config = dict(
    train_examples=78125,
    win_length=400,
    bottleneck='vq',
    encoder_conv_stem=False,
    decoder_padding_mode='replicate',
    decoder_widths=[48, 96, 96, 96],
    decoder_block='plain',
    decoder_upsampling='pixel_shuffle',
    epochs=16.4,
    decay_fraction=0.3,
    warmup_steps=200,
)
Rows from block 6 of the encoder, named by matrix and row number. Rows with one number belong to one neuron. Each number is 500 + 50 x the weight over its row's rms, rounded and kept within 0 to 999. All counts start at 0. Numbers have three digits each. After the name is the row's rms in percent of the matrix's.
# fc1: MLP up (encoder.blocks.6.mlp.fc1.weight, 768x192), inputs 96-191
# fc2: MLP down (encoder.blocks.6.mlp.fc2.weight, 192x768, transposed), outputs 96-191
fc1.309 102:500500500500422417574500500562500385500500480500500500615614500423500500500623547500640500350500500500500500412500500500500500557500500621500566500545599500445500500500500538500500500500500500610500635651500590500500500500574500455500535500500500500500500500500609568500500500490436377500
fc1.310 108:500500500500500500393500500507500500500500500625500500500445500500602500500668605500500500500500500632500373500500500500500672428500539500500500500500570500500500500500500500500500500500500591590500625500380500500568500592500500463500500387500581500410500500530422500391425500521500500500
fc1.311 093:500500500500500413430500500500617500500500500500500500560500500500500475500500500411594571500500500500500438500580500579553603452534500500500500357519500500591500361500568500500500500500500500442500500500500500372500500500500500500630500500606500500363500500500500500500500597500438500500
fc1.312 098:500500500500500500500500500500500500427500500411431500500407500500466366500500500500500500500500521500500455500637500500554666557500500500500457500568500500624600500500392500471500500500536552525500500500500500628444500500500500500500500390500500500427500500500500500500582500500500500500
fc1.313 105:500641500500500582500539629500579500500500500500500488500500500500554500500500500449500500410404500445588444500500592500500436500500601500377500421500500414554500395500414500500500500500500567500500658500500500431500500500500529373659500470500454500500500500500500520500500500500500500500
fc1.314 089:445500632500500500500427500500500500500500500500500500575500500463500524500500500500500590500500500500500565500500500500500500500500663421500577500500500437500634500617500500500500500352428617500500582648500500500500500500500569500500500500500437500500500500500500500500624500433346448500
fc1.315 099:625500441500646645500500500500500500500580500500500500560500500500625500500500500599500500567500500500490500500613500500500545398500500500500439610500500603360667458500398500606500500638500387563500500500500500500500500500500500500413500500500451558500500500406500560500500500500483448500
fc1.316 102:500416500500500335500500500500460432500500500500500652500500500500500500500661500500500500500610500500500500500500500477500500500500500500541500500500500574500506384500500500500500391500500403633579412500427581500500500500500369500500500500384500500362500587500570500500336500500500409500
fc1.317 093:500500500500500484423500542491609500500574500500500500532500418500500500500433500500392554500500500500500500500664500500576500500500638418500500373516500500500405500500500574500405500500500500500557500500500500432500500425500500500618683500500446500500572439459500455449500500500500415500
fc1.318 104:560500500500616500500500598380500500500500371619500500500591500500500500500500500500500500500500500500500500500500586500500628500500500500500500610431500500500366500553500500500500500582500500500500500390500467500500500500559500500500500500500500500615500500500500500500500500437500500500
fc1.319 104:500500500500557468500546588458551500529500500500500500500581568571659478500500500586500500466500500395500430500500500500579500500500500606500500500500500500500500500500500500557500500430412500500500595629576516600530500500500500500500500500500500500500500442500500500500500500542500500489
fc1.320 098:547386500500500598405416500500500420434500500500500500500616500500444627585500500500500500500500337500500500500500539500500516500578500500500500401500500500500500500500429500500423500500500624500500500447590500500500500684500644500500521500500500500500500500500424436500500500500500500455
fc1.321 112:500500500500436625417500500538500411500500500500500500566500351500500615547500500500556586539619500538500500500420431500500417302500574500573500358500500475500500500566457500500500615500540500500500500500496500500500500500500500500500500411500597410467410500562500500500469536500348373500
fc1.322 094:553500417500720500500500500500457587500500500500420500500589500500428341435500500500500558500500500500500540500402397500500619500498559500500500500454500557500464500500401500500500500611647500500524434500500500500500446500500500536500413500500500500500500500415500537500368592521636456500
fc2.309 081:500500500500475448500474500500500625500500560500386500440500558457440419500500500449500500599692500500500500500500500500500500500500500607500500500500357500704500463534500500540500636500460500500500500500500500527500680500500500444542500500461500589500500408500432571500500500500632600500
fc2.310 085:393500607500500500500500669500500500500690360500500500575500697500500500500500500500500517500500500500500500500500500546549500570500500500500500500500500500500500500500500500500500636500500500500551500624500551661500620445500500500500363500500429500500500414570500500500445500586500500500
fc2.311 088:506368500500500500488500354500500500500500444500533500500500500428500500500390527490500209500500500500500500500529500500500500500500500513500500500500500500563561500500573500500419500605428500426500500500500500500500500526500500479500500500396500500500500500384500500500500500500500436500
fc2.312 088:500400500513500500511617500500570398500500464500500571500500500500500500500500500540500500500500444500500500406353500500500500500647500500556405674500500574500564500530589500500500500500500500500541592500500500500589500500500373425627500500509423500500423500500474500440358500606500568560
fc2.313 105:500500555500510500500389528500500500500500540500500500500524455429500500349500500500500500500500500500500500424500500500569500552500579500500545500500428500631504500614500500500500500500500500500500554500622359500713500500500500500500403535369500469500500500500403500500500500567500500500
fc2.314 106:300500500500500500500500500500500500500500500582500500500500500500500500358457500500420500500500500500587600500556500500500457567500436385400525500582500581500500590500500565500500500500500500500500500500500473329500366509500500500527416606422500500500500545571500500500500500500500500579
fc2.315 094:493500500500500392587500526500396500469636500500500363632549500500533659500500500500500500500525513500500500500500406500500500500500500589579500460430500500500500500500500500500500462477500500408500492439500500500500500500500704624227500500500500500500500500500500468500500500500569500500
fc2.316 103:500594500500500500500459544500500442500568473500500500508500401500373500500500500500500500500500500500692500500552500500500500500500500500500605500500500500500435402500500500500426500500500500500577600544500576418500445500500500500500430500500463500463500500674500500500467500500668500500
fc2.317 084:500390500500500369500416500500500511500500498500500500500500500500567500330500500500500500500500500438385500500500500601391500500589500500504500541518476645500500500500500500627500500500500500500500602500500370500500500500355407500500500500500500500500500500500500500500500399500325500500
fc2.318 114:500525500500360500500500625500520500500500500500500477500453453500500578500500509500500469500440500500500500484500523478606507500603378500502586500500500500500483500500500590412500500350500449643500425500500500500629500500427500500500500647500500500500500430652500500500434522500500373500
fc2.319 104:500500500500500500500500500500438383601500548500500500500500460500474500500556500500500500609500500500500500500500500500384500500383500500500500500455500500500500500582500438438500500500418442500500500375500564331500500500500500500500500500500500500500500500500500576500643500388500500500
fc2.320 111:500500500500379572500500584500500457500538500474480500500485500500500500500500500583341500637500500500500500500500500500498606500631500500477517500500500500500592500500500500500500500428453500576500500500500529398500500500500500500500500479500500441500500500546500466500481500500574500551
fc2.321 116:500600590500500500500500500417502500467500500500500494500540429500441614611549500473500500500500500571500500500500500500584500500394500439500500550500500500349440500500500500500500500500500536455500500500500590408561500500551500500593525500500500500431519500500500500500500566500500500440
fc2.322 109:496500500446458500500417500451554500500500527377500500500500544550500500500500461500500500341500500500500500500524500500441500500500349534500500500500566500500541500500432415500500500375444418455500456500500500686409649500500593525343500500529500500500614543500500500500500445586405419436